Rows from block 10 of the encoder of a small waveform denoising autoencoder, named by matrix and row number. Rows with one number belong to one neuron. Each number is 50 + 15 x the weight over its row's rms, rounded and kept within 0 to 99. All counts start at 0.
After each neuron's rows are labels from the 100 clips, of 14976, where the neuron reaches its largest size: "strongest on" is what is common among them. Only what is clearly more common there than usual is listed. The data: chords played on synthesised instruments. In brackets: how many of the 100.
# gate: second MLP gate (encoder.blocks.10.mlp.gate.weight, 320x160), inputs 80-159
# fc1: second MLP up (encoder.blocks.10.mlp.fc1.weight, 320x160), inputs 80-159
# fc2: second MLP down (encoder.blocks.10.mlp.fc2.weight, 160x320, transposed), outputs 80-159

gate.41:69 51 25 50 53 53 48 62 69 55 55 18 47 36 51 63 59 33 67 49 32 46 42 75 66 80 54 49 50 30 51 46 51 52 66 57 34 44 47 47 62 30 41 59 61 66 37 45 78 33 50 86 48 62 67 58 54 46 30 50 23 61 45 51 53 57 35 44 50 31 55 46 08 37 54 64 00 57 85 57
fc1.41:78 41 63 38 48 46 49 51 38 30 48 76 44 58 65 44 92 67 46 62 49 57 50 31 50 48 48 47 45 52 57 57 42 54 46 43 60 54 55 67 39 53 55 37 52 33 81 66 55 57 73 48 50 35 42 59 49 45 56 49 68 31 52 72 38 46 78 59 45 45 52 63 62 40 56 54 35 00 40 56
fc2.41:47 56 60 49 45 82 41 51 50 44 31 42 57 49 66 52 46 42 51 62 54 82 50 86 64 56 40 21 47 67 56 99 44 47 44 12 52 40 57 52 48 50 29 54 25 63 46 54 72 51 46 53 51 53 80 53 54 49 50 54 52 34 57 39 45 86 31 56 56 54 80 62 49 53 35 29 63 31 49 55
strongest on: block (60); marimba-like (50)

gate.291:51 01 00 58 76 65 54 65 63 51 82 42 42 25 26 51 63 39 32 51 62 52 40 54 50 38 67 50 50 41 36 55 49 50 24 48 46 37 63 08 81 62 49 50 48 66 32 56 50 48 39 51 50 55 33 49 36 51 50 62 51 33 47 31 30 47 58 52 51 44 52 64 44 47 48 38 62 58 45 44
fc1.291:47 03 50 65 65 37 63 92 42 50 50 53 17 03 60 35 59 50 49 50 55 47 69 49 74 50 45 64 66 49 07 57 42 50 54 43 49 50 43 47 48 51 38 48 52 35 14 51 19 47 36 51 52 65 30 39 58 60 53 54 41 42 00 50 36 62 50 50 48 55 53 44 52 62 50 22 66 50 43 50
fc2.291:46 53 48 65 42 16 48 50 24 56 46 47 55 40 37 29 48 52 48 68 60 66 56 52 49 66 29 50 43 51 50 92 49 61 36 18 53 53 22 52 39 44 51 80 58 62 13 56 44 63 59 50 59 71 56 45 09 53 69 58 41 50 45 65 35 52 50 52 56 72 37 47 49 51 37 19 41 49 38 00
strongest on: plucked string-like (40)

gate.276:54 51 50 50 48 49 42 44 54 44 49 44 24 53 53 51 52 35 46 51 43 50 48 43 50 50 49 51 42 26 28 54 51 11 56 62 64 50 52 53 38 45 51 76 51 36 53 41 33 43 52 44 48 43 40 52 50 29 84 49 56 52 48 54 50 50 44 50 50 51 83 49 99 56 48 56 50 09 54 48
fc1.276:57 50 49 37 49 31 62 74 41 06 47 96 37 10 35 50 50 63 99 40 49 60 49 65 65 49 48 45 46 26 42 45 18 51 19 10 61 84 45 32 47 52 72 41 54 42 49 49 79 50 43 62 51 65 38 67 49 83 43 42 48 44 45 49 90 53 54 57 26 49 59 30 51 54 54 56 53 61 43 45
fc2.276:42 53 33 41 46 53 48 48 53 80 50 51 58 61 49 49 49 51 52 51 50 44 55 64 54 16 38 81 63 47 59 42 45 51 60 35 38 47 49 87 53 99 64 63 54 53 51 44 47 51 48 65 43 48 37 54 32 52 52 32 67 37 42 39 49 17 51 41 49 46 26 52 15 26 47 45 44 29 62 60
strongest on: rumble (58)

gate.67:75 41 06 51 39 49 41 59 18 69 39 51 66 60 43 51 66 53 50 51 50 48 52 51 68 45 60 55 67 18 35 50 45 51 50 38 43 20 78 51 96 60 46 50 42 51 42 47 47 51 47 49 68 49 45 40 52 49 36 68 62 25 55 38 00 54 61 57 55 52 50 52 41 69 36 63 50 45 48 50
fc1.67:69 17 54 19 50 41 49 57 63 51 61 65 28 47 51 42 55 44 57 26 37 15 56 51 57 50 54 50 53 47 51 48 44 50 47 48 44 24 45 35 53 99 54 50 52 50 49 52 47 49 50 51 45 46 50 54 41 50 60 24 51 53 51 68 47 50 47 54 52 50 99 58 24 51 30 50 41 47 55 61
fc2.67:47 49 11 48 46 64 41 64 50 54 38 50 62 48 89 49 49 48 62 70 24 49 54 69 48 61 52 50 47 56 76 57 36 53 78 49 81 50 48 75 59 54 61 52 55 48 17 65 58 49 49 22 52 44 51 57 58 63 69 57 26 15 46 51 49 50 38 49 45 50 63 41 50 50 67 51 50 14 44 50
strongest on: arpeggio (93); playing: arpeggio down (87)

gate.79:49 56 42 55 53 59 60 69 56 30 52 75 49 82 67 62 46 23 27 57 40 48 44 49 30 22 46 49 32 13 48 51 49 51 69 45 43 42 54 52 52 50 29 51 36 73 48 53 04 53 15 51 11 55 45 32 68 30 50 68 44 55 51 53 50 64 48 53 48 39 65 54 73 38 43 55 61 49 73 35
fc1.79:41 56 50 82 34 50 44 79 46 50 51 47 33 49 56 71 66 63 81 60 46 43 61 47 33 29 24 33 52 41 51 49 49 56 34 54 14 52 21 45 58 52 65 48 48 62 24 41 50 52 50 53 47 50 52 60 67 59 69 29 33 83 49 59 52 69 50 56 39 77 46 65 22 63 85 20 45 48 32 31
fc2.79:49 39 53 50 07 34 27 40 57 28 45 44 58 53 50 50 60 75 39 46 40 50 60 57 78 72 13 62 61 45 94 61 12 43 46 49 53 37 73 49 59 49 50 63 62 63 44 37 58 45 42 39 45 16 50 55 51 38 74 66 53 36 52 46 53 51 34 34 36 21 54 45 50 41 52 13 50 62 48 68
strongest on: rumble (30)

gate.241:37 46 73 80 58 50 48 51 45 85 50 47 74 52 43 50 25 00 49 50 61 72 50 28 19 49 65 63 50 63 52 70 59 48 61 53 53 50 70 35 60 48 57 35 48 59 44 64 50 46 48 80 50 79 52 49 38 80 00 54 47 54 53 41 58 53 63 76 30 61 83 55 51 37 56 61 29 70 31 56
fc1.241:30 15 50 65 19 47 30 53 70 81 47 43 49 53 47 39 42 51 55 15 50 53 57 48 58 66 47 65 44 44 64 08 07 34 44 55 41 76 48 41 52 47 57 38 37 51 43 61 51 26 55 53 49 11 81 54 56 49 49 38 46 45 50 69 47 36 35 50 62 58 52 51 40 55 50 56 16 49 53 28
fc2.241:35 71 60 51 54 69 35 36 52 37 50 50 53 62 35 49 50 45 51 49 54 43 74 48 63 51 70 56 60 40 57 36 46 61 60 37 24 57 52 57 38 25 46 30 77 39 34 47 49 45 50 39 45 52 50 38 51 50 52 48 53 33 44 50 33 30 26 42 42 39 48 65 35 32 54 41 30 44 30 42
strongest on: arpeggio (92); marimba-like (79); playing: arpeggio up (66)

gate.53:56 56 60 48 50 32 86 52 71 51 47 40 40 36 37 40 17 53 75 56 55 62 99 54 53 37 46 33 50 81 46 50 49 49 50 56 41 42 51 42 49 55 52 43 46 52 55 56 50 47 44 62 71 79 32 51 50 44 56 42 50 60 09 49 50 49 64 42 48 21 33 26 51 50 46 52 58 47 57 62
fc1.53:63 39 34 57 48 68 70 44 60 43 42 59 58 61 55 61 49 51 73 44 49 45 35 48 53 61 53 50 60 45 51 44 48 53 75 42 61 50 54 50 47 19 48 63 45 51 35 41 69 36 26 50 69 17 47 31 49 62 61 50 47 48 55 43 39 50 55 42 87 31 54 60 52 67 26 34 50 66 46 56
fc2.53:62 49 24 64 59 71 53 39 49 39 00 72 61 29 26 53 44 53 63 51 48 48 48 50 65 45 51 32 49 51 00 99 62 50 68 43 65 31 48 53 48 22 53 64 50 45 55 60 42 71 53 51 32 42 59 37 46 62 50 55 46 45 44 59 32 55 45 29 51 39 50 52 50 49 45 31 56 54 99 52
strongest on: electric piano-like (46); vibraphone-like (36)

gate.113:45 58 32 26 52 90 44 55 49 69 36 37 63 36 48 49 47 79 31 16 51 42 49 47 92 47 72 41 52 56 48 41 48 47 47 41 35 47 56 51 50 46 47 55 16 70 49 00 01 66 81 48 50 60 47 36 41 65 33 82 52 55 59 30 80 39 50 45 50 20 68 67 50 46 59 56 43 54 39 31
fc1.113:46 22 53 75 60 45 33 48 49 38 48 50 61 63 32 17 91 30 23 43 71 48 86 30 62 34 36 57 64 49 62 39 33 48 55 43 55 36 51 51 34 51 56 46 50 38 50 47 44 54 49 45 70 54 59 69 54 53 22 58 24 46 79 61 31 72 35 51 60 51 54 60 52 51 48 50 70 54 45 43
fc2.113:52 50 55 65 26 78 49 37 46 11 94 42 45 51 38 44 35 59 47 46 78 00 52 65 40 49 57 45 50 41 35 66 36 41 57 59 45 15 56 50 51 50 53 86 53 50 30 44 52 49 41 37 48 36 52 50 38 44 42 45 43 50 52 43 24 52 58 45 85 72 73 46 44 66 25 66 50 54 48 54
strongest on: block (69); plucked string-like (40); instrument: piano-like (31)

gate.274:84 48 36 13 21 72 64 51 54 54 84 48 49 22 50 33 66 33 48 23 54 68 28 39 28 52 84 54 35 53 32 39 51 50 41 71 49 56 49 67 65 44 32 51 42 61 41 49 36 50 57 25 51 31 55 41 50 58 49 43 50 41 35 35 84 43 53 55 47 53 56 49 43 49 77 43 52 51 49 54
fc1.274:40 72 71 48 63 77 61 50 49 45 50 65 42 52 45 57 53 49 49 69 71 48 58 42 44 52 52 68 62 40 55 49 49 59 41 55 54 43 53 26 49 65 76 17 64 83 56 69 49 48 55 35 34 46 53 71 13 67 41 51 51 60 43 51 27 65 57 50 45 51 49 54 55 47 53 35 89 50 60 33
fc2.274:52 48 34 49 40 86 51 51 49 49 58 49 60 62 43 75 66 67 73 47 61 46 57 50 56 48 50 62 62 67 37 48 56 51 47 44 39 39 71 53 38 48 45 44 00 44 42 44 70 28 49 45 57 51 39 48 51 66 26 37 58 32 52 53 86 53 46 41 96 31 50 57 45 73 31 00 20 48 38 64
strongest on: block (62); text has "thin" (36); clarinet-like (31)

gate.11:44 14 40 55 52 51 55 50 46 46 47 28 53 62 42 56 51 55 84 50 25 58 00 48 85 49 56 45 60 54 76 33 27 35 49 41 49 51 43 07 57 49 43 71 57 75 50 69 92 28 61 45 59 63 46 39 39 55 51 49 31 36 42 38 57 50 59 49 44 60 52 47 99 56 47 51 49 56 19 43
fc1.11:72 47 52 34 49 50 51 26 54 36 62 48 49 37 46 43 48 50 99 38 39 31 47 45 97 50 72 26 47 66 56 48 51 20 23 56 47 50 48 52 66 50 59 63 61 51 73 38 54 52 51 66 53 56 34 09 34 80 49 68 50 44 30 43 51 48 45 53 35 50 67 49 37 68 35 53 49 49 25 51
fc2.11:53 61 75 47 88 51 52 32 49 84 55 46 59 52 33 19 40 74 92 66 38 49 48 52 64 58 37 58 52 23 52 56 48 51 70 52 55 50 49 48 34 88 53 56 48 36 61 51 40 19 48 45 59 26 53 46 51 51 62 95 38 50 38 47 45 05 68 64 59 51 34 62 50 51 40 72 35 51 39 51
strongest on: electric piano-like (25)

gate.89:20 57 49 60 51 48 52 51 90 78 57 37 39 89 50 49 41 52 37 44 51 50 90 43 43 57 13 71 53 47 46 44 40 50 64 47 53 51 51 46 60 51 50 47 99 49 47 48 38 53 22 48 53 50 47 44 19 41 30 13 33 52 63 44 51 50 52 50 51 45 56 47 48 51 19 52 57 45 73 39
fc1.89:35 33 52 50 49 68 49 53 49 00 46 50 48 48 29 47 51 68 57 74 59 61 29 22 51 47 57 55 42 50 49 49 78 38 53 41 50 48 44 51 47 45 58 49 50 63 55 47 50 50 61 57 38 43 47 40 54 73 63 54 89 50 47 54 59 52 52 44 44 54 36 64 60 43 60 53 74 53 45 49
fc2.89:46 47 60 50 50 86 36 42 56 53 50 48 52 18 67 53 46 71 51 49 65 49 45 34 60 33 09 85 49 46 42 36 50 13 53 43 59 41 49 70 53 49 46 61 22 40 48 50 50 46 54 51 43 42 51 51 40 46 65 51 61 55 48 52 53 51 40 41 37 46 48 89 51 62 53 49 47 46 63 51
strongest on: electric piano-like (54); block (53)

gate.109:45 51 39 99 32 52 18 51 43 50 49 50 69 49 22 52 50 43 50 37 55 67 62 69 57 42 72 48 59 51 50 57 75 56 71 15 52 64 43 48 39 41 09 61 47 54 48 49 38 53 51 65 57 59 49 53 27 50 62 51 50 50 50 52 48 55 50 45 43 35 78 51 40 46 49 51 23 70 01 62
fc1.109:65 83 38 64 54 24 46 48 26 50 25 62 18 28 50 50 50 08 43 63 68 51 49 53 87 20 54 43 53 38 46 52 50 67 00 45 58 28 03 42 54 47 17 73 47 53 50 37 60 54 50 90 49 53 50 94 51 60 69 50 50 83 90 52 50 63 51 49 52 63 53 51 68 49 44 58 50 63 48 74
fc2.109:40 54 39 49 35 43 40 50 45 50 48 92 50 38 52 50 48 50 55 46 48 73 51 53 61 36 72 13 45 49 49 52 52 50 51 36 52 39 51 51 55 51 46 48 04 44 54 49 80 51 51 61 33 53 43 63 27 70 44 61 64 53 44 49 82 76 38 52 56 45 53 32 67 52 38 51 40 74 50 74
strongest on: electric piano-like (28)

gate.58:48 45 57 81 50 56 43 53 50 44 52 80 45 50 45 93 51 54 43 50 50 92 48 53 58 57 53 49 50 67 50 47 56 48 35 99 50 50 53 42 49 71 70 52 51 51 50 49 48 60 40 55 49 54 49 50 67 47 47 48 50 40 58 44 49 51 54 50 42 45 45 47 12 51 50 44 50 44 51 42
fc1.58:56 49 41 77 45 46 50 40 48 58 51 60 34 43 49 70 51 11 57 50 48 00 46 37 50 51 41 34 50 50 66 46 81 54 51 60 49 45 47 63 53 51 50 48 38 56 50 53 54 50 42 48 51 47 50 49 98 83 44 48 76 44 41 35 45 53 53 45 53 50 10 43 70 51 48 44 50 72 32 23
fc2.58:48 50 22 52 38 57 50 51 49 78 49 45 38 57 32 72 49 40 50 39 49 58 93 40 47 50 31 38 36 13 44 53 57 53 87 47 50 57 50 54 54 50 51 38 56 60 51 59 59 49 51 58 43 55 50 56 92 70 52 53 64 51 48 51 51 48 58 69 73 47 65 49 34 62 46 34 50 48 48 38
strongest on: white noise (69); thin (high-pass) (35)

gate.254:42 48 45 34 50 48 74 50 57 31 45 49 44 47 50 50 27 22 54 51 50 48 18 35 52 65 55 67 55 49 35 52 54 70 30 35 32 51 46 84 50 47 55 67 84 48 35 36 48 29 39 54 46 51 46 60 37 42 60 50 50 50 36 13 57 19 49 60 53 50 44 57 45 48 55 78 34 46 48 68
fc1.254:97 49 41 38 61 50 31 58 56 29 64 61 41 69 50 40 56 44 50 53 45 52 37 49 63 50 70 57 53 54 55 99 54 46 31 65 50 48 49 54 50 22 16 74 13 32 64 51 56 49 84 57 49 65 49 51 31 54 57 43 52 64 56 61 56 44 34 49 54 47 79 30 63 47 46 21 50 45 26 47
fc2.254:50 99 47 33 48 52 55 36 48 78 47 51 50 31 52 47 41 61 44 54 57 41 49 49 60 51 37 53 80 49 88 80 22 62 99 50 50 50 80 47 61 54 70 57 44 50 26 28 47 49 63 49 52 44 58 59 46 53 50 43 59 58 49 52 80 37 53 41 34 67 46 72 55 50 48 37 50 00 41 52
strongest on: horn-like (65)

gate.258:58 53 02 77 40 46 12 48 50 58 51 80 61 93 44 50 49 35 46 46 49 64 42 66 42 48 71 52 46 49 63 43 50 69 39 51 57 49 44 44 62 45 51 99 18 58 52 50 51 55 53 42 54 65 67 49 55 61 51 49 32 59 45 46 51 52 35 50 44 54 49 45 54 54 47 69 45 79 24 58
fc1.258:44 47 75 52 76 58 50 71 52 70 65 62 86 50 46 70 49 75 70 13 47 50 49 42 50 53 49 43 37 44 54 56 50 00 26 27 45 57 51 18 64 65 50 75 46 45 59 60 51 31 50 50 65 55 44 41 30 43 44 49 49 51 42 50 50 41 47 60 49 62 57 61 32 23 47 50 25 53 39 49
fc2.258:44 52 99 54 61 57 52 50 54 59 31 48 56 48 99 53 50 36 71 60 48 51 38 50 52 46 48 54 54 24 54 76 51 12 56 99 49 45 62 75 63 57 53 67 56 34 43 60 50 45 45 51 75 50 49 69 44 50 48 50 35 45 53 54 42 48 72 59 47 36 48 96 39 51 58 71 36 17 73 50
strongest on: electric piano-like (29); mains hum (26)

gate.281:49 55 43 46 51 35 67 41 61 33 49 50 38 39 36 55 47 50 51 63 59 41 48 54 52 35 41 22 47 55 29 55 50 48 51 52 39 08 40 45 46 50 52 36 43 23 55 59 40 32 50 48 47 00 43 65 33 55 53 99 53 61 65 80 43 57 72 38 48 60 51 49 50 46 50 02 51 32 37 53
fc1.281:47 63 32 43 74 53 50 22 51 46 69 47 49 73 55 79 55 63 75 35 51 43 55 82 38 53 48 33 57 22 29 33 57 51 47 47 54 72 80 79 53 48 14 64 64 51 56 49 77 27 57 33 51 50 47 57 53 45 51 50 54 34 56 65 46 43 55 32 86 55 36 46 34 46 48 23 43 46 54 00
fc2.281:44 50 52 66 45 49 51 40 50 36 42 69 57 72 56 49 47 46 49 52 52 59 99 51 52 51 53 60 48 48 21 21 67 50 51 31 43 41 99 55 55 53 56 37 33 39 27 32 59 52 54 51 28 47 57 50 36 61 38 42 49 32 46 59 80 49 29 29 62 62 42 53 50 59 42 49 53 28 49 34
strongest on: arpeggio (96); playing: arpeggio up (73); vibraphone-like (26)

gate.215:45 51 74 52 50 63 43 49 55 51 49 44 73 50 91 56 59 55 58 47 49 92 60 00 25 51 22 47 47 42 49 50 53 28 50 59 51 56 52 42 47 58 66 53 46 53 60 48 45 53 51 52 53 34 49 49 76 33 65 51 45 37 60 63 35 56 33 51 92 68 43 28 99 21 50 50 65 51 68 55
fc1.215:54 40 36 50 51 99 57 50 58 91 46 43 55 52 49 68 53 51 31 31 51 78 50 49 59 51 40 68 50 19 44 61 55 11 11 49 61 71 63 75 49 37 31 67 32 63 76 56 46 45 70 21 53 23 47 44 58 46 51 63 51 44 53 51 37 51 58 53 50 69 92 43 60 45 53 51 50 68 64 48
fc2.215:61 66 65 55 73 76 52 51 28 49 99 41 41 50 60 38 45 51 49 52 55 57 43 59 46 51 51 45 41 45 69 37 59 14 79 50 45 47 60 66 50 66 50 60 45 53 61 51 33 52 50 38 51 50 46 47 99 48 51 52 51 60 44 48 38 48 72 58 65 44 48 55 51 50 50 99 48 34 50 44
strongest on: rumble (81); muffled (low-pass) (29)

gate.288:29 40 30 56 71 46 60 55 50 51 58 37 74 88 57 47 49 52 50 57 50 54 62 50 50 50 33 27 63 45 33 20 99 91 48 49 41 51 44 34 51 55 30 49 94 47 49 00 40 47 50 51 66 50 27 56 46 61 50 59 46 45 49 49 56 51 58 61 55 52 69 49 22 31 51 48 50 46 60 50
fc1.288:55 59 70 50 38 52 10 46 51 50 49 80 40 28 19 54 51 83 50 38 27 46 75 52 62 37 47 56 51 56 51 68 03 15 41 47 48 22 50 24 48 27 76 47 19 61 68 16 62 56 57 56 49 44 56 43 54 54 49 45 60 63 95 59 50 51 45 55 62 58 46 39 49 52 50 49 49 50 45 42
fc2.288:50 67 56 53 72 24 38 52 64 61 53 48 54 45 50 51 67 58 54 45 57 22 72 41 47 46 37 45 43 30 50 89 59 00 56 51 46 49 56 49 55 52 49 55 59 50 48 65 74 48 50 59 05 50 55 55 51 51 59 55 52 53 43 59 56 50 99 49 76 50 55 47 41 16 50 51 49 69 54 41
strongest on: block (72); horn-like (30); instrument: square lead (27)

gate.197:54 99 61 50 52 53 65 51 51 42 43 01 42 75 48 90 79 57 23 76 56 14 51 48 44 44 47 68 52 58 52 62 15 47 74 39 61 74 46 44 77 45 55 49 50 51 90 41 52 43 49 49 51 31 57 47 68 52 16 36 47 43 65 22 54 60 42 53 36 51 59 30 52 32 57 21 56 37 46 64
fc1.197:35 50 63 69 82 51 56 47 59 39 38 37 24 47 76 53 79 31 44 48 57 50 50 62 47 46 53 80 68 53 50 40 46 80 55 56 53 49 49 57 52 10 55 48 52 42 42 49 29 51 68 43 53 56 36 49 50 58 60 55 49 36 22 46 61 73 96 26 52 05 36 70 46 50 29 49 48 55 51 73
fc2.197:50 51 65 76 69 22 40 36 46 72 50 41 44 73 66 91 89 49 50 59 27 24 18 41 53 37 76 38 50 54 63 52 52 62 51 59 42 61 55 61 79 39 73 40 34 39 49 53 71 42 67 63 49 69 67 45 51 44 30 43 39 43 44 50 50 28 53 44 72 30 62 41 50 03 57 57 40 85 06 47
strongest on: plucked string-like (44)

gate.31:50 48 45 55 68 52 50 53 56 50 34 97 82 39 51 53 49 51 49 43 43 54 63 52 36 40 50 63 19 64 52 13 48 54 48 45 53 44 51 52 66 37 40 72 51 12 50 63 51 68 49 55 51 24 55 35 43 82 52 54 48 40 48 51 49 45 68 48 40 65 54 38 44 02 42 57 53 47 60 57
fc1.31:52 40 50 36 49 49 31 48 41 80 57 65 50 51 46 55 54 15 51 30 51 49 76 66 51 50 43 54 34 13 49 48 50 51 75 11 51 41 68 78 52 41 50 41 51 50 33 56 70 53 45 40 43 07 75 50 59 45 56 49 65 49 48 50 23 42 63 50 78 46 55 51 46 47 57 54 45 66 45 41
fc2.31:50 37 50 50 37 46 34 38 49 63 38 50 23 29 36 46 50 40 52 43 50 96 70 51 53 68 33 51 23 48 41 36 27 63 48 90 74 62 45 68 49 44 55 45 55 54 52 85 46 53 49 76 42 50 49 62 65 49 57 50 49 56 53 52 47 48 50 56 48 37 50 55 27 47 47 29 43 44 34 50
strongest on: white noise (45); harpsichord-like (36)

gate.131:70 65 48 65 67 50 63 37 63 56 68 33 48 48 51 39 68 48 50 52 63 54 51 49 61 50 38 47 59 58 46 57 50 49 58 57 52 68 47 74 11 53 50 49 47 40 70 43 70 28 48 47 50 45 26 62 48 40 76 52 45 00 42 50 50 95 48 41 49 46 59 48 48 55 68 49 43 54 43 65
fc1.131:50 58 52 41 54 31 51 52 40 69 43 51 58 53 44 56 50 70 32 62 52 51 52 43 47 46 88 39 46 49 52 56 42 31 57 43 50 47 49 83 36 26 68 56 14 50 51 11 41 53 51 47 47 65 67 26 48 76 55 22 20 57 76 56 61 52 25 39 50 59 44 49 43 74 45 94 37 43 51 39
fc2.131:51 51 50 45 38 58 60 48 99 88 50 46 47 48 55 51 38 38 57 40 48 57 46 47 48 41 49 13 50 45 81 47 49 47 50 48 59 39 46 56 30 43 55 48 53 49 44 46 67 63 42 35 50 47 50 61 50 07 20 45 47 41 87 48 59 64 16 51 51 47 63 50 50 31 57 50 48 57 36 84
strongest on: horn-like (27)

gate.263:86 30 49 71 50 50 49 65 49 52 50 43 32 24 44 43 51 51 52 52 99 50 50 46 57 53 56 52 50 74 34 50 38 55 16 57 45 30 53 29 51 29 54 50 38 38 51 78 51 46 35 50 29 59 09 89 47 62 59 57 48 53 49 48 27 60 77 58 59 50 65 47 55 71 50 30 65 59 35 39
fc1.263:44 99 46 24 31 53 49 58 49 50 57 51 55 49 45 41 00 51 51 60 22 55 42 54 44 48 47 50 50 46 72 73 48 58 59 55 70 50 51 53 59 36 35 79 44 59 52 45 50 51 54 33 36 61 87 30 52 45 60 00 58 53 64 45 59 27 50 45 59 47 57 49 50 36 50 94 36 47 49 54
fc2.263:34 47 08 56 45 52 54 51 85 45 53 42 46 49 55 45 52 32 47 49 51 52 49 53 47 39 68 35 49 48 68 63 50 46 61 50 71 34 76 52 72 52 07 58 41 47 56 45 44 47 49 11 44 27 37 65 57 49 57 41 58 42 49 36 78 46 49 99 52 45 43 50 54 15 53 63 50 46 41 56
strongest on: arpeggio (78)

gate.155:50 55 62 40 56 55 51 61 43 36 36 47 45 49 32 66 51 83 51 49 62 99 63 52 56 41 57 47 36 41 14 50 50 49 40 44 47 70 47 47 60 46 43 49 71 49 45 81 56 70 61 60 51 55 42 47 49 51 53 44 39 52 47 68 32 74 49 54 49 62 49 53 59 41 40 59 68 14 52 48
fc1.155:54 64 47 43 49 51 51 49 25 51 37 43 33 43 52 26 60 47 51 51 71 15 22 43 50 52 49 25 72 34 50 50 43 51 51 49 49 43 45 56 38 10 51 54 63 32 50 53 45 51 54 34 50 51 50 58 00 63 55 51 51 48 48 64 53 07 70 51 51 47 48 00 63 51 47 50 56 48 47 53
fc2.155:55 49 46 41 40 37 49 39 51 78 43 50 47 47 50 36 47 51 48 54 47 00 63 42 51 52 56 36 53 56 52 49 63 39 55 14 56 53 48 56 53 48 12 50 40 51 38 59 53 51 50 59 46 53 49 54 46 51 50 31 55 54 49 52 51 50 51 50 51 50 70 43 50 48 48 68 49 54 48 49
strongest on: white noise (37); harpsichord-like (30)

gate.246:45 76 49 51 55 78 57 56 56 47 31 34 49 50 19 37 58 45 48 56 84 44 35 56 91 51 60 68 32 29 55 48 74 49 37 56 34 49 23 49 50 49 54 24 44 87 44 54 25 75 64 74 45 31 29 68 63 41 47 51 66 53 38 61 48 41 48 60 42 49 28 45 56 41 54 80 52 43 44 32
fc1.246:39 56 77 26 58 52 42 51 33 38 50 55 40 39 58 57 56 50 49 58 40 60 60 35 36 53 53 55 62 52 50 40 54 53 32 14 92 56 99 32 41 50 42 61 53 83 44 18 34 53 91 53 59 52 36 57 54 46 62 60 37 46 66 47 45 51 50 42 46 23 50 47 71 45 29 46 67 35 28 68
fc2.246:19 25 50 49 50 54 48 58 34 87 27 66 47 63 48 75 45 41 49 46 72 53 78 50 78 50 61 44 44 43 52 67 51 79 45 46 57 45 44 53 47 78 50 27 49 52 45 63 55 74 56 57 49 78 32 50 51 44 54 47 21 48 50 27 50 73 46 50 63 51 51 24 51 50 38 45 58 55 61 51
strongest on: electric piano-like (26)

gate.80:49 48 48 47 60 22 66 64 36 15 41 36 40 26 38 61 35 58 56 55 49 46 48 50 63 50 44 48 46 91 35 68 41 44 52 50 50 53 24 55 56 61 51 37 65 50 12 73 59 46 41 65 49 59 49 37 31 74 16 50 51 56 57 48 57 51 50 69 43 61 44 50 26 48 61 31 47 47 67 42
fc1.80:48 61 52 21 41 49 50 48 54 48 44 51 60 52 34 61 50 44 38 32 51 46 39 48 50 48 40 53 42 40 29 62 55 53 48 48 48 66 43 47 69 52 32 41 19 54 54 21 08 32 60 52 50 43 50 49 56 54 52 53 34 37 57 37 42 50 59 52 39 17 48 55 69 43 59 48 46 50 26 44
fc2.80:49 32 27 52 16 54 54 35 32 30 46 48 68 99 22 77 61 48 46 58 76 47 53 29 70 50 37 54 45 39 50 51 79 62 50 61 51 58 55 40 49 71 37 45 37 71 50 34 44 48 48 48 38 71 65 57 48 51 84 46 27 52 52 52 57 40 31 43 50 46 63 50 61 67 46 24 51 83 50 58
strongest on: arpeggio (89); plucked string-like (39)

gate.71:64 22 36 49 07 53 07 23 48 32 34 54 54 48 51 67 84 51 86 33 51 61 44 36 27 27 70 62 48 42 50 68 55 69 47 38 59 51 62 50 49 49 43 24 45 39 44 39 31 62 68 49 48 41 64 76 50 50 29 49 24 59 50 48 46 51 50 57 52 72 43 15 54 50 43 57 27 48 49 38
fc1.71:99 44 38 51 16 39 53 99 64 55 57 51 45 51 45 44 62 61 63 55 32 49 48 36 48 64 51 51 41 48 49 36 69 71 38 48 52 51 54 34 61 37 52 50 52 37 59 11 25 45 45 48 42 57 55 24 29 56 73 50 45 65 31 47 36 55 60 49 86 62 33 42 45 54 41 50 30 41 38 60
fc2.71:29 61 40 44 49 60 11 58 54 51 50 45 27 51 44 57 51 51 66 51 46 55 51 49 47 24 49 52 48 49 47 51 48 47 51 50 38 54 49 38 19 56 79 49 63 54 56 30 02 56 49 28 49 63 67 86 52 50 14 28 67 99 52 53 61 49 71 25 50 45 60 50 48 62 49 61 58 37 69 50
strongest on: electric piano-like (27)